A small encoder-decoder image transcriber, trained from scratch: 8.3M parameters.
Rows from block 3 of the text decoder of a small encoder-decoder image transcriber, named by matrix and row number. Rows with one number belong to one neuron. Each number is 128 + 32 x the weight over its row's rms, rounded and kept within 0 to 255. All counts start at 0. Numbers have three digits each. After the name is the row's rms in percent of the matrix's.
After each neuron's rows are labels from the 100 texts, of 14976, where the neuron reaches its largest size: "tokens" is the input token at the peak. Only what is clearly more common there than usual is listed. The data: analogue clock faces. In brackets: how many of the 100, against the usual share in percent.
# gate: MLP gate (decoder.blocks.3.mlp.gate.weight, 576x192), inputs 0-63
# fc1: MLP up (decoder.blocks.3.mlp.fc1.weight, 576x192), inputs 0-63
# fc2: MLP down (decoder.blocks.3.mlp.fc2.weight, 192x576, transposed), outputs 0-63

gate.349 095:098132107143116108121173208158153105154129088126128177085160148127167165100134150132077130151169190124114125122175095136088136134131165074178085146114109139155148166163134120255122100076165093
fc1.349 085:129148137117136158140120194144149146119107072085058157105199117081147190100164123059086153161173150092138097103151168084139138125067167074157123141131106116158090134142126138220082104137119115
fc2.349 088:183181111129128118140075147105141077140135185131133138084143073093150114086112151060107143132172157123195116092147141143231180107105165110149146168124097084112093105097128143106127120144095136
tokens: "0" (37 vs 5.6); "2" (29 vs 6.9); "3" (21 vs 5.6)

gate.467 096:093140117176161047069153128117175145129093112109101130134145130148141156143128076140126140138189057110100055187116153161169114101143055143152124117094157130116094156150104101126122118128124092
fc1.467 094:192161169157135108129193114115091122075101154131161141159090101133158165103102104114123059132129165159123143124130121162111108172097144139134104112101131163164179130130066136137159078135091146
fc2.467 096:113128086158093122078068126162136181179096161138150109119174130135124122123171183131144190152153164121146125096187144109135115103091133137142074165200123140065084121110137121063168097176063100
tokens: "2" (53 vs 6.9); "8" (25 vs 3)

gate.117 109:096092190101152111220085079124167149109141144163159133085120147110141145114155066161147152106117186095168140123105146080146121104076117123113146079139093169063102114144127097102101122181134196
fc1.117 114:108139126120135138087105140146132151075175131147129188181198086121124180122119156111185131156141126147081152117147109167205192125196099116128119124140108163132151116052136083150113129089144085
fc2.117 122:158150080122157071123130119079094149112095075108097147121111138104152127141096107068156088146139154098086126157090098123093075107143124155094112189123129077159107107103106113116096136172088183
tokens: "1" (100 vs 11)

gate.154 087:113138125158105052128141090162111133200087113148115139149150167146110106117104099179170102148117119124129056151170140148119155135148156113136140117082145084111114160156121105240147135110141122
fc1.154 058:120151157110140109112098074124168149131109160058068103109170149097132137136117108129114151141108078092120119137155141112107178155151103149103187184093099174056151176156127130115060128168162180
fc2.154 066:152118113115191105155122205157122133071074174122151132116120153130127119108175181114111124127143103142130182077131066092157101087090138121159139146125189127097155149141084087177123094175099081
tokens: "9" (48 vs 2.9); "4" (24 vs 5.7); "8" (13 vs 3)

gate.425 093:095077149147071092118109087152167114153122094170135097144114111168151115165141127129170161150126170113099117134191167134125145152155115084126159170143170127121026147081103124232095139123127158
fc1.425 076:095170082070142165213139133192130154147122127149109161133113143134169150131134116086178110118128113090134175095148154170106076135125141106106091154140172176129061191137131101168135117096145158
fc2.425 083:106040111110138115137156149167098123056115159097058149154109109160182143116139142155133132096093047171074128114122151102135135148104170136107088132128170121114121066099166134124169116130119118
tokens: "6" (30 vs 2.9); "8" (21 vs 3); "2" (16 vs 6.9); "9" (15 vs 2.9)

gate.345 098:139140163113151092119169091106080136174148103139123133167115142138153163134108107163145125159085152123135116150114163126163153115097155081156104181159123174108065111110087140159122105163138221
fc1.345 091:136075201180132106129143182116142104091166048181130131150215104145122168108127194098118112162147085150132168164135083113130126108127079134091134090115146137079121135153137127128108061094124206
fc2.345 090:085138114096143173188170159144082160136117161144161069147146103063169137068184132103059128109123119144118107173128194207119101111076146137165095116171099153140102175061135115112169131124103107
tokens: "9" (11 vs 2.9)

gate.465 108:119137095199055127155152167100059128080138121128064112110104136144195134178144143141173114162111097123119098142150138071123102133106178124145127119118112099091209167163102141124121112136129093
fc1.465 108:140162122115137132125107090112133097120022126124112180193069071167089143126108124085080087108143120114122148159126189174121140104143133151143144086105094133183109103089146115128125127119139136
fc2.465 134:151099106139134190146134163093122131135177078134128165073164087095172154139149141187157160112150131147144089119142048129155142144140105110154095151147166138119138162151098077071136118125116181
tokens: "0" (59 vs 5.6); "3" (17 vs 5.6)

gate.410 103:082121060120125093112103131105112168115114118112132098141133135144117117147128136125156149124175106136117079159165123145161160117026098135160143105123164091184113144189114111180172096118136138
fc1.410 094:114110140094127096184153117179127091082131093154124182104162107144094138112139128160104115138133141167137098107080187119119078121186094129166146122128093105106087153116130096097119137164174135
fc2.410 108:071129149070138083086174156178172156111174094158111106134174159130116072155129094136136113171090119134186135132136097093095149095136131076130134156135082043109103113119124098099146114087105131
tokens: "6" (92 vs 2.9)

gate.199 093:139085113174161093109198057151157135142129070089127137151118209155095139126131124118097129107142153135130065116192116183169118121155208143144098121112145125135083249140114103144158105121142163
fc1.199 073:116141052071112118146137108079138150108198160137127160140146193123132099129153129148165106093060127109173105132148154187109088107170196141069187078115111141117117112125135170069103130131148108
fc2.199 086:143136100143183134090114125121123188121148072165158041136076110132166144148164165105157131162133178120145172102093151087129084169059111143088097067121149084107116094143131099147113148123176088
tokens: "9" (26 vs 2.9); "0" (23 vs 5.6); "6" (17 vs 2.9); "8" (7 vs 3)

gate.264 085:113158109164131080144147152178124104131117089109171104165128153165129126121180125112122121155141135097102101142161122165130171100117140112155125136120135125159119199136136078236160115109127163
fc1.264 061:156099104111123084100121120086127080131070155180118067141169111115112122140107146199117111101115110161126154142156164094157113132069124184160139127121098108153104101103098112034135164140117140
fc2.264 067:113186099155139129122138100176163196192103129178103093171137134128101120098118100202118106154101092084145115102069184115145100134113108149135108075166121193096142125075120121104091154108093110
tokens: "3" (53 vs 5.6); "9" (23 vs 2.9); "0" (17 vs 5.6)

gate.524 085:123099131153113085155115116097113140146113122109166129080169100111116114113154155158124155154122158170113099157188142118120148122147182116167135065119164151097101139097127067255088105125144130
fc1.524 079:132112159080176169148169052181138130136171087144055155117072144124126137135158102054120127122140159090184083124139105122089124124146114106124075163131175080144086154114156124075176143098198091
fc2.524 074:157088115129173121160117077136110107148194145145117121072157090096124120173122084089147098151154148154163113139139078040118035136122157112120139048161139159148073120143162107086136090112201145
tokens: "6" (42 vs 2.9); "1" (25 vs 11); "5" (17 vs 5.6)

gate.167 119:092127166161118145164151141138138118151118095126136129121141203109123138145199143054104152136135123111129162101132125134110157096092155043174103138071085152167128159139158135252177106160109138
fc1.167 137:089148173118100174173138165159104116099116087117150144083128152072152162158168151027116140131149101121100196080129128112119156105114133033179122156124084136169141131139124144225143124180110137
fc2.167 086:135113119096098140143098145131121097207147098122151194110137175163159114131140136068112127128139118108094109113163118209133175096112133105131125119081113150123079133146153143109096137169132132
tokens: "7" (51 vs 2.9); "8" (24 vs 3); "6" (17 vs 2.9)

gate.504 100:105100115108094114118124159096186101132163150142145116135141158163119071118094165094161102163146127144076105098158178155143145106095102066067163167123098127102111144120140137172141117157164144
fc1.504 100:161133132041163182114177174093145089109209111180073124110172065145130087149119139167117124182133162163139139098153142100173122139116087088064081168119125118117147164115143192157154155165082144
fc2.504 114:116096160136087080088227091172143123136094179119164127133089093076112151148095116125089136108140129127136104114080115068045106153120133117078177104153142071088137141145097123081107098100121123
tokens: ":" (100 vs 16)

gate.313 089:113144119175180092091076146148085129100125109152036114118152138130095124146136090119141102139156100172074062091177092142148158091157103145148099126133142070190089091123098099175137113059116135
fc1.313 085:126129165127079107142098093148121149093193219158143159119113135118138082044079109159106162155124138083095157070100135142137121148157166077081138082223210102128141163153228097161139093127169086
fc2.313 091:137143138184151091109175168138074107127105158086176195119076225088143174094083088086128106077110091150153167077115120125109179137125110170061128078126090142120101143134099134141138144161150149
tokens: "<end>" (58 vs 16); "2" (17 vs 6.9); "8" (7 vs 3)

gate.336 089:129171138100167134132128138142102143106184156153143185121119132110105104164115117114090054090117156095142128111110200114117179164140146146147120087170097198104100136108136143127153133056160143
fc1.336 086:095163083142163145134168119093141114113142167123174125077049134125086089153131090142056094127119117127115086166092127138088131105137173146149099089110108149155147097167078119161123126146145160
fc2.336 111:171117118098154255135151148133158124131121061086072123102165170079188108178144105185142097142157101121102144072188093098184067112141125090115151179122219167103116093043141069171116138111139159
tokens: "0" (50 vs 5.6); "3" (21 vs 5.6)

gate.339 093:195121168116123108103153148156138086151099116073066131131102128125180080122162085175172125104140165156110134155180201123093118134127122133079140105125161136116149125061133154136129193147155082
fc1.339 103:091138119168161153133104139043150115175111102122122141120179146054087130138170139129087117144102180074128136114141145112140122111134126160175095142192111122132055149178137144171108137095136103
fc2.339 105:064178178146083013109142105149107142093101133101122130096118016126141110159118104072188166099094047129138105185145179161172121124109131165073149146086138120122151184140149104131192157145182136
tokens: "2" (86 vs 6.9)

gate.538 084:084136115127092067126158085097136128145128141172152170185101077117115159101121137139182083138126119061097136160161116109148074093138120145179176130152115106190104153077088125197145153160079152
fc1.538 091:140122081086116087070108155163147126128120126204146128202142107151124175151128180121072103132140200053138115110186120142134128138141108179090117065141088104178169076065122114078079131113092152
fc2.538 105:135112122164135141178087092194122123197145100151154123114112087119135133090105133150114147146098112086175161104122059092163155105116150093156105098147103167165110126061143171147119113183093053
tokens: "2" (45 vs 6.9); "6" (39 vs 2.9)

gate.127 093:125122134142139095110138103108166136139108132147102138110138123130141127125191093137148126174138137095111109112135086198154118122166165098160114145091105134169099112193141086255164113107101155
fc1.127 074:168139059132203110131151126193051109112178172201141112121101158179136105135054122189128150111106124141112134194124148146180160145121076145144153135131144132106121127083113070130105145146097126
fc2.127 083:124118164118149127133164126151149143139138155140152111163108160138121103134124110167118074081117125154078088170161132130199074169123129120097106103149153156076172160116135108066079132129115124
tokens: "3" (56 vs 5.6); "4" (18 vs 5.7)

gate.59 105:118080167109121075124088138124108140121070155115073144072079097137135136127084130135101121097132139133109122141134163142152123138117154129144189129136046121207093131061185137132116109129116193
fc1.59 098:176128105126085124160063120136192081177117125132152115085129167093086104101163129148040121095129141111090135170130098132124154116127086104093137160150138139102152109169122151156177168139186144
fc2.59 117:091156193120147100155118114118129133148096101125120127128112146106116144059153110093216172127160104105146143127078194097098189172120114151179167178127150151098142110192074119095140101110113154
tokens: "0" (38 vs 5.6); "1" (28 vs 11)

gate.278 096:125136094147129119062107144086047124185160114127170086076137116066120143112149145136179169109092128183072091186157108156154116143137166146124129070117077084179120102096105160156089126134124216
fc1.278 096:107104126088143133154157130112115135176101121137057154132138152144169122134154073091113115188136148084125178117113154114084118119114112117074111178156108149118081168212157096106255154150113087
fc2.278 093:145109126149101071119117134142141137202167129131089173090138176168112111126125144104093152107149084163218112105130126159162082126135161118126069111138100159164102108157135122136159118151139109
tokens: "6" (54 vs 2.9); "1" (24 vs 11); "2" (19 vs 6.9)

gate.128 085:114152133129148034126161091124118087128127077147161106163175158165150078111163146128162132115114128132127062130115143215124157150153140133164170093062143084154124139146116079181161088093084123
fc1.128 054:149112108124131084098133139159154114110068067131107149150129122118115094137127150156082116091098124094095089144159190126062143126119206111077128157125120077112153074191122154116100114135158146
fc2.128 069:150108053151150106150070118126101147124078117174118118103098149103150170188094177160142119119140073097157162137113108097161116142107053149113149139120125162097136163127134101119080175126108214
tokens: "9" (41 vs 2.9); "6" (35 vs 2.9); "0" (20 vs 5.6)

gate.357 102:098098116160125119093062149171178159154061073117113080136152143142152106169169129107145122138108086105118068116086155120155124182109056131084133116137142105183136133065180168165150118104102151
fc1.357 109:110110129110110128143187090182077128089158116078075095096071109153141121104114095146170157168155123162171180136106097114117153080123083130149139089112123125137141155102063067116202130028143096
fc2.357 120:076083111121178100089111126165132162068131105146095133128076085164148102145140144182121154147134049138094146116147104151064155191144073129116120114145112157106150171094183123138115161163147154
tokens: "0" (15 vs 5.6); "6" (7 vs 2.9)

gate.348 103:154154093206113077182145121119104095118171095077147110153113177179134152107162149145142122141136103115135131152171105090099179094182115073093137121161168089130141112100078105164123121101111124
fc1.348 098:065110179098154187140113168170124132133123187127104121113190075118157110164114097146134155148153123124105088103131162110165077173121118100129119136037099191151102160126137106093139128159133118
fc2.348 095:091142110113137120123175128123154156086123109122117126113124121157177121099162173179088109167069166091059129184114130239124140192156165110111061122144131039101091136162102136120159165148140086
tokens: "2" (100 vs 6.9)

gate.82 093:104102178098194052156065106112141116129072116089136101119197152175089148097095183171161143090151088159148120092150167126145186102187162074153149066130106127135053136173136156241127071163096116
fc1.82 079:179139148104086147165097138139179137128100101146159062183135144185142146111166200176106186097158143124140120175149078163074109141082111115216118165115132114151159152122131149160154070105111059
fc2.82 087:119195175161139163103110150063105152160080101124178079140121186119092115167109117121156120099181116125045177170144172143111093132111090175115140134055109112167135095118157125162117099152140119
tokens: "3" (44 vs 5.6); "5" (21 vs 5.6); "9" (15 vs 2.9); "4" (14 vs 5.7)

gate.260 097:099114132155163123155116153093105114098181094201144130122155159108094155157098105186135122112118127136145179172155058119126102138077154163169148135097125141125081136078076115087162169158146166
fc1.260 106:173156102132077137106147085137128120134106145072137109184078137126139039139137116150126130129123132096135119146080130158105155076178136079071133128138137185131133119122128165119058108089120093
fc2.260 109:096103106039042138161133117138121107139179099135109119142168124124136127093134128180130132121116130075111099108122129140097149159108147120167164059154165137153134159120147113105095159132126147
tokens: "7" (50 vs 2.9); "1" (49 vs 11)

gate.433 109:144128123112151123090104155106155177145100158175074197135134170101148159157128143098131124147197146099103105133098112145120112132142100107165093129168131158111132112098150158162131094188139221
fc1.433 115:046121093173164148125127151155115162113119138158148179116136129130139125125167161072182131146110213123173150185086181091080134146158149145067105115122090169128165132065114106129140100132112164
fc2.433 137:115136154055135169165149127168162116159109154125103102127151173120173156133149111185148150156132172113136082088105108053121122156103146149084086111110101124156147169147152115081136074123122100
tokens: "1" (100 vs 11)

gate.409 102:135105180129092149151123192120134087113120102132146077167160105122078145120151146120120190155147109091109128053125124150132074116164112107101129127122156098136125184104101190182132158138078134
fc1.409 106:197157121073153091121080133090140176168155153145123164113162169153199135137125150107124064132138099151133115123127147131131137110126078117116049141132110139170045077134156118092156190174137136
fc2.409 094:151095144082141147091084054139107149125141124140122162116105073145158102187133139067172089054137122093165174160056108115082128145112118134112087146145109138098190144156161133053198175148040141
tokens: "9" (75 vs 2.9); "3" (22 vs 5.6)

gate.563 096:129110122082125160128190173131111105100055146156122127129126073095067163125144112138160127126125115099130099156124130191106113179177140108091084105082099117145158093122061131155153150140139091
fc1.563 090:136141130149139108093163113129106121069149105083157137165152115177100150132135090136164128182118118110161148162146117152122115155154092075128137099081158166125101100115068147091138160142142115
fc2.563 090:143128150119182128125166204211091152109104120097128159174127173126204132105192113128117159150127151163156168123222090097085113141130131144095134148082124073094153119117089141148148177104076126
tokens: ":" (99 vs 16)

gate.211 102:083113165204106116183103187134129102105154103177144168100151171114149171152121144196102086161063145126131101111158186101161159158121172099157123067118124128194101087127100129127145116127134187
fc1.211 109:088135142108143165130093132124161106155154172061157153148087176182168077096121182114140117143081102127097127129103131167118141152137142115082134125139103146179152109127071156161171142129142107
fc2.211 108:173167093135212108038132072106148182132169074086101111123146144095171106106122104083082129084195137115140149129135111110104099102146091139132108120159154036147115114098098160133082146177149158
tokens: "1" (34 vs 11); "6" (27 vs 2.9); "5" (16 vs 5.6); "7" (13 vs 2.9)

gate.100 091:107140143140099126084115128173190121072130071092073101110141133094109082143143145193121136179097117169074071174147133119131064104083101106065049145171127184088134146180126087137215124153168201
fc1.100 089:127134068138074164139155138131156132151140166126078109159123123151096092173141078122158122138162133071141114142063142093117082103141139142139086139121104171111075122149164134075094093124109115
fc2.100 088:103125144250089141134131133112147178186119138087139155186108146101068142104128144155143080124137123134126116103135050186141135121080165079068128129109157149103162087089147095122116093087043092
tokens: "<end>" (100 vs 16)

gate.254 095:110101115127118040115168102118151127111145168126130109161108127146131100166164126111155132189106040180133071167073088133104111086137100094165179188069103153095094158141100111150092075192145144
fc1.254 101:104104102101127087117192122129127146111161160151120090146095123139124088152176116097160135151109054169125081181061079133122112089122109113184182166105132155074113157132090108207089087157122156
fc2.254 111:131164151124160137133130154121091117157095152106155135147129162162170125165129110107141143127103157110119137153102126153178139095119203149164089137117114119144097161093081117150140139157159128
tokens: "<end>" (99 vs 16)

gate.550 099:122122166120182127177127177171087128132146129111122093153123097135120138100103164110126108077112162103068095144064133122108158187146131095172104061118164085148100130096096150201139082116143082
fc1.550 095:121155152077164130159155123123119140129087157131074169120131088132110102121155136135111117179143125080080141167142155105068103114120138125105117049141051114158154188191088171129101094051188152
fc2.550 102:189107148114139134134211113197114106137114107191172128116158151145165106169108157124066104050147119070126061153031121093060110094044132141084143183137167055087106132143075172077108122132131107
tokens: ":" (100 vs 16)

gate.139 104:111125143102103146142111195079144119075180194155166146186085090105068144115120170144144128096114151132110178102142124122130154134206165105131141105180084116099109174183173116205104140083124158
fc1.139 097:082091181199116077203127129196096164133128124112136215122106091126145149134158196120114103127130100125182111147124110111137160168129145164131204125147127115161122064073186090081121055155137148
fc2.139 100:149153124040177129127053081128173153064140139167147083125139131203081128133116087122148135088166144141171116148087148112185092118153189140113104148103121105148171143106090137197142122121108128
tokens: ":" (100 vs 16)

gate.161 089:157149132128168129142138075102115103087164118151098167115180123157142136098119143098106118143069122128098082112131095141167139166163145082146170129181103114145093112137163206174167113171120120
fc1.161 096:139131174103132118127143096184000143124212162127127077119096089165150103095050143171112189102154095153123139124117150151132147130101133110112153096117153082150101115091171102151147145111185127
fc2.161 107:120090118136048141125143133107099145163105098097105139129087104156116098152126143104113135125131150146124131205105137146126106130135119141217138109129129212102142163129176182147117111102125139
tokens: ":" (84 vs 16)

gate.398 097:086081107147132142159134158082127103127110109133120113087193143097143124116218180108142159136144121149095087157200201141070124144127147118187155146129123128148125163171146126100144139132121111
fc1.398 093:167115168075126130093132153052098147156087101131079136125159153097158218125142171108087087123038091131140147075108081172095103170148085147133113113179109201141166093130127146172104112155071088
fc2.398 101:113093100128118159160139132193054132142156135125159153127077175138060135123105146223149113183103150131149121153072074091092133150182108116135163139137078080108148141113104117132120110115120089
tokens: "2" (97 vs 6.9)

gate.217 095:102150200104196141133138166108195111135109057151156107110136148098136105104204145175137176107090126158108127175107115172151132122136167120093102115062136122129140120165165117148137109152109117
fc1.217 095:087165169149134122137123122155138136108165113095164156130173142153142160098211144091175172131134120161126106082123126146149160105112109172154111129094105151176141133169049102143118091117108161
fc2.217 092:090130122157141162139136118190102121086212137135119135115161122083140133126119163196120082152184091107137084124123114086092112127085051126113124107138123103119166194140151159138086099154149111
tokens: "2" (51 vs 6.9); ":" (45 vs 16)

gate.170 110:080120119125104117163111115147176120114127102153135093140148148135144139112106087099113083102147103089134093127163107152179094057090131180106115095132127148136095146074054196120154132168123142
fc1.170 107:168152124068154143119125114118119107110112109133119147068164086077095121121106153163109184130170156137139176155125126140047125198141152064113124099159144077136151134193194112127116154073120119
fc2.170 101:107140112113160111122137093090143140178155185114107148178140163166161101148145145082110063145200118102156171143110090175134111152160136148153121121141152122154130131105070134146085145155126121
tokens: "7" (78 vs 2.9)

gate.421 093:128094147138173101120131111152063122044112080087130108176103129113157146136106113137084083184109122097064166153146122124095135152083153094128127124104132122170099134153094079125131122128193141
fc1.421 097:122103120101185076138110186162097114081129140166131134118119111121121192105101149137100139155161158124089128130174152147155103107074150129162121085095103103154100135187098046132180181114144136
fc2.421 098:158210165104162116131136139158162127129102103130171165121169170152146132130129128075099153025100189125154164101151101064155115108166173110112115142106087111117131105190167157143063027129120142
tokens: "6" (48 vs 2.9); ":" (38 vs 16)

gate.238 099:092127155115177102166145191132168095107172125113040106107128163168104094101118126201164145130164161116161079151194140154160087132201112115146155087123104097109117106148167150078142112161146094
fc1.238 104:079124164164154156122101173160180046117123128157092114137128168170100158121075120168123135172154153089146098154171081127149121123125127139165167110157073116102155106182155137098153155202169116
fc2.238 104:077106137114118060133104080131153059105154097134152161101126212139165125145165128128114127112149165142126129090137141082142083142123111139107076103140130118127116160190058076138120073148174121
tokens: "1" (100 vs 11)

gate.403 086:162179136165123039140145089128111106145159085132117118107182156102133143107149122138160161131123149162154084145164148134144151157136140084158107086068145115176092184163070123207127152159138143
fc1.403 058:154126171131128092154193134115156183058150148114118133147139141146085158082085102172152084064126163138096039144135123115089077126085193133099126104192164134174087115131126137100120108137087071
fc2.403 070:102125112119141102154116108097098109102169146113148209141177132128079176114118091097162147088165115150143125108089182057118094132124057103152090076104124122156111116163136098105144174136139161
tokens: "0" (59 vs 5.6); "9" (18 vs 2.9)

gate.68 095:076094142148131082134142087075180171139165138150177164133161143130131130120137129111164134097119063087150108146116133116111139131116120051145131121071138143164164179097113145132146157150137155
fc1.68 095:139138148134115100144136150117160127125167100112122118124104131152114119190117170213116137140123182126217119135068141156136148108183065179115114150196156163095100093157151074156070091099180100
fc2.68 092:093110106166166125174118148102129161108131143101120125150151128154135129160114102092095145173139130158163135088078160191115195094138078104091109067167127143119110128165081146191114135109040170
tokens: "<end>" (100 vs 16)

gate.81 085:144138122148131053122085096124133151180105087102121133140173158137108165106147119166117151142143163144128092153191096184136135170108122078139109065104144142140134117172096084235107123150109162
fc1.81 060:088171108130108137137151108114098124110170155100099177143088170068126138107165145140197061146133089108139169112112171102086108141145169115146101165111138115118150088200082124107078167116099185
fc2.81 066:131114074134107044099128110133155119105151141139111116137128168122100151187166160146140110193173163132178139136141164107141145184099143046110120120125136130148132132137073135195076151108098107
tokens: "3" (53 vs 5.6); "5" (35 vs 5.6)

gate.290 107:122127153140088139135109126182089119089111106103145108181128167143134125106136172123154202144127107184118075150127126143120154111144125102148102089129173084127133169136101149125055152123099110
fc1.290 114:169156186073155086082132106036131211123175130075132127111147120155157127137128083090099138116151145168132094168144118122085101146113135155165151134100145134099089144164167123101189134148112156
fc2.290 104:138159147127131160126097153108110140140164078168125095163097148187121153134097152091118095125154106121152148106072179138099095223145127167210116147113082092159130094161152089049162179142112126
tokens: "9" (48 vs 2.9); "5" (38 vs 5.6)

gate.311 085:139119150142191117142123052115140092146129068135090152097196120129133116140108108141170125124152144100107078161166142149160191140145128089104131135136088161100132166099155129146149093072128131
fc1.311 081:142085112179135140106107178065121105186188148130125117124112159078104169148137158089141143131118191108173117148142125131134156132180113126109097110109079147142121150067183143168122181101078107
fc2.311 084:082170113147100115147165102104134151112207132111097127143123164118112111119098122170120134070060133098133108111093050130148112176066136139105134135122166114138111099124102117095071139126129158
tokens: "3" (43 vs 5.6); "9" (34 vs 2.9)

gate.320 112:097135104218150113119091106128116165188129039137143125112130109072105096103115160168124147143176107185094137109183128127134067092149111111157160124117071111127160126095157111169083139103133127
fc1.320 124:071127059255123112131090117108160160154128098156170124115128083100133131113098169135111098126107136104108179115176132093107112089174100135141145131113110099124121157093164123125078107145117131
fc2.320 086:111119123169078086148103114155075103153118120126185076146094062113113146110098084135131116137155128122112152144097148181175166174138121115117144129141105128111117154141164175145105097132087187
tokens: "1" (71 vs 11); "5" (28 vs 5.6)

gate.102 102:110109176129079120070114149143090085100096124109131098160092187109192070103180166113203124081131125172136086106136181179146101186170135140148066137073171129123159097092101103128166143064102121
fc1.102 088:083133174086062115141112119153117062143115105086139123109082115155105092118159116173137094089135135113137134108129184098128118142131121137131131140101123150149194141074099110139055082124094134
fc2.102 098:128116144118165160120139155099088112169174124099120124110137160184140128092146130095080123100120114127122104135168143145162121123049153136123090101091153132132169134149075150111107146210135074
tokens: ":" (45 vs 16); "<end>" (45 vs 16)

gate.235 084:154123115146116084113200131115122121142180141110089153158159133113181154125127118120102149170116111118135123062098101089128129107125116097143095140121124154164126158133114112118123118088138067
fc1.235 102:117165097141132111144135124137158115129125138159138138091142085140141073087097102122069180086160118115139109118149147119116102120089085109183073127109193141111118172155067148153069125058125049
fc2.235 090:121165159116093167123081088094143139152080100076146043085106194094020119159097157091203149115099112135044163112165211118097128089155173132098153155130125131122086117091156102161152178200157135
tokens: "1" (39 vs 11); "4" (30 vs 5.7)

gate.315 103:123152137152105129132164095134110084129112172117124131103072104169157129106128183122132181117073154167094194140120198127114142129161101122134095126177089109103121116153113158061106121124133129
fc1.315 103:194170158113147141101124172109130112173110122137147098104098096069121125184100147075066178093121091103148099123115121162161081057137157129148111141104119139110089136134050131096089148136139066
fc2.315 122:120095131169093198169111125078123139122146062116100156073139171126107143102186094208121139117149130133153120108161082092159158135149099096173196168127163172132149134123130080181156139134156159
tokens: "3" (96 vs 5.6)

gate.353 090:127137128147110091136178090110154125186153126102135130112162096126124110172125191188131129135116084147081065096155180168132190134154177050133135095143116090141059167123107085194187101070125181
fc1.353 080:089142148134094189151160124124148063114159125122120120152173157148109150126198099166154064120138099113124086176108122069088158129121082127155145100143128097162159197147106169142138194108122182
fc2.353 078:129093126100104147175168107130138098131158144130130123150112121136119076126135169164099099144108098119125052117161075071145118032090166139117133108117112175128135134108082194155084119119130074
tokens: "9" (47 vs 2.9); "3" (21 vs 5.6); "4" (13 vs 5.7)

gate.106 086:130132125090100162108095126140122108107143204096147125060095105142121088133154093086134119154120056152128073138083098153081117102139106137161112185078148143136141116145062167108120077105134135
fc1.106 085:114149171101083137094122139156130128128105226143116108063048103188101118110156114069144126149108062156129086105080152153070123129132101129174150162083124117125139111139073151126107072112126140
fc2.106 102:147133160118173174198100160088148123105114121101064125109117166128144139107123105172092132096127142098132142137154129109174117160149177110144094170051119136161115146098086113145151152169155100
tokens: "3" (98 vs 5.6)

gate.156 089:085186162192176102094113148146158116119164132112195144071150144100129140123115076135132113156161163132119165125123109164138172173147169135139160105142124131189084123070147099152134138091126109
fc1.156 102:135138142147072177100118142177169148183152147111093142138146160120129169149171148079154145118152067194128141146157121124135115161169119159118104132115106136110175049076126131104138122131140061
fc2.156 104:110136132163173084125100172081132138088084116185145160128166124117110139119139115134081131113130148123132126168104114159105169137129156087156117110110041134070106141099132176090175148155110108
tokens: "<end>" (40 vs 16)

gate.405 088:097119147125158075142105092155118122131074070152169131120141122120152135132185064098083164146166117125125111106158105143142162161135173086148063145155130151108116175173143105241135137111185163
fc1.405 078:058154105146117135160153161130121164146091155159094170114139152112179105150130128072174124179133106124128156123139162127156138118117178066175074172104126139122121109111115103255086109110115126
fc2.405 084:079115057206135136145092149127130124113130121138104175126083116128222095132133151102145154100145062116075180084135107163157178153093147115155104179095104131111147128120103071180098132103135066
tokens: "0" (85 vs 5.6)

gate.240 106:171136169108184099157163179104101120139106160100071176127084116146182142126123049129093109178171118080058105159065197128089093141213084170126143068125137070133131128136122128131068112113138091
fc1.240 116:160128152091120166118152182142078146101147081083042105105067143198090141089157111152126109142123112062132099174084130111069179143102107116140125106156090048111116134161143116213111126075204136
fc2.240 114:155150177094137088135203114125042116145095128104090161158112197082125127142131137113047110130151137170080159166096132106094116127140137151097087200075089089115172116166102139088130120111138098
tokens: ":" (100 vs 16)

gate.10 104:077138178104101098086100155164142110176123147135168131142211147103134111177138107162185127142119159171107137160168133138112157141173197153112122119162168123108114107114112130117122153122160138
fc1.10 081:123137054127074072200208096086084141081179097123093125133101079131073103075134134152071145104103116093126097120105154106136151098093115137139141170159129061111155139123099143169110139146104095
fc2.10 095:098125149115151152085095099134122134141103137146104151140093128105124134140140130141145131165155116101165129157150129174152152188182162066109134091136124117148143159122161144091124146191160097
tokens: "1" (82 vs 11)

gate.355 097:068140166161143112140111138185133145163183115096136113163154087109072120082202100194182194132126136099142127124141123132183129107163081158128140083177158160164094149154165124203122137090187108
fc1.355 090:131144173156118152111161135138146079095121118120143137151122084143128142078137133141152176059119153180148190062117091094193136087114157136108113105079102105087095144078172117131145117170129114
fc2.355 084:147132134117147159143178153119176074079116143118142139122050134153154134144099096128122129158053168150100096137183134109134109188098176136196085156135120129092136119140067148086067093100143117
tokens: "9" (56 vs 2.9); "7" (36 vs 2.9)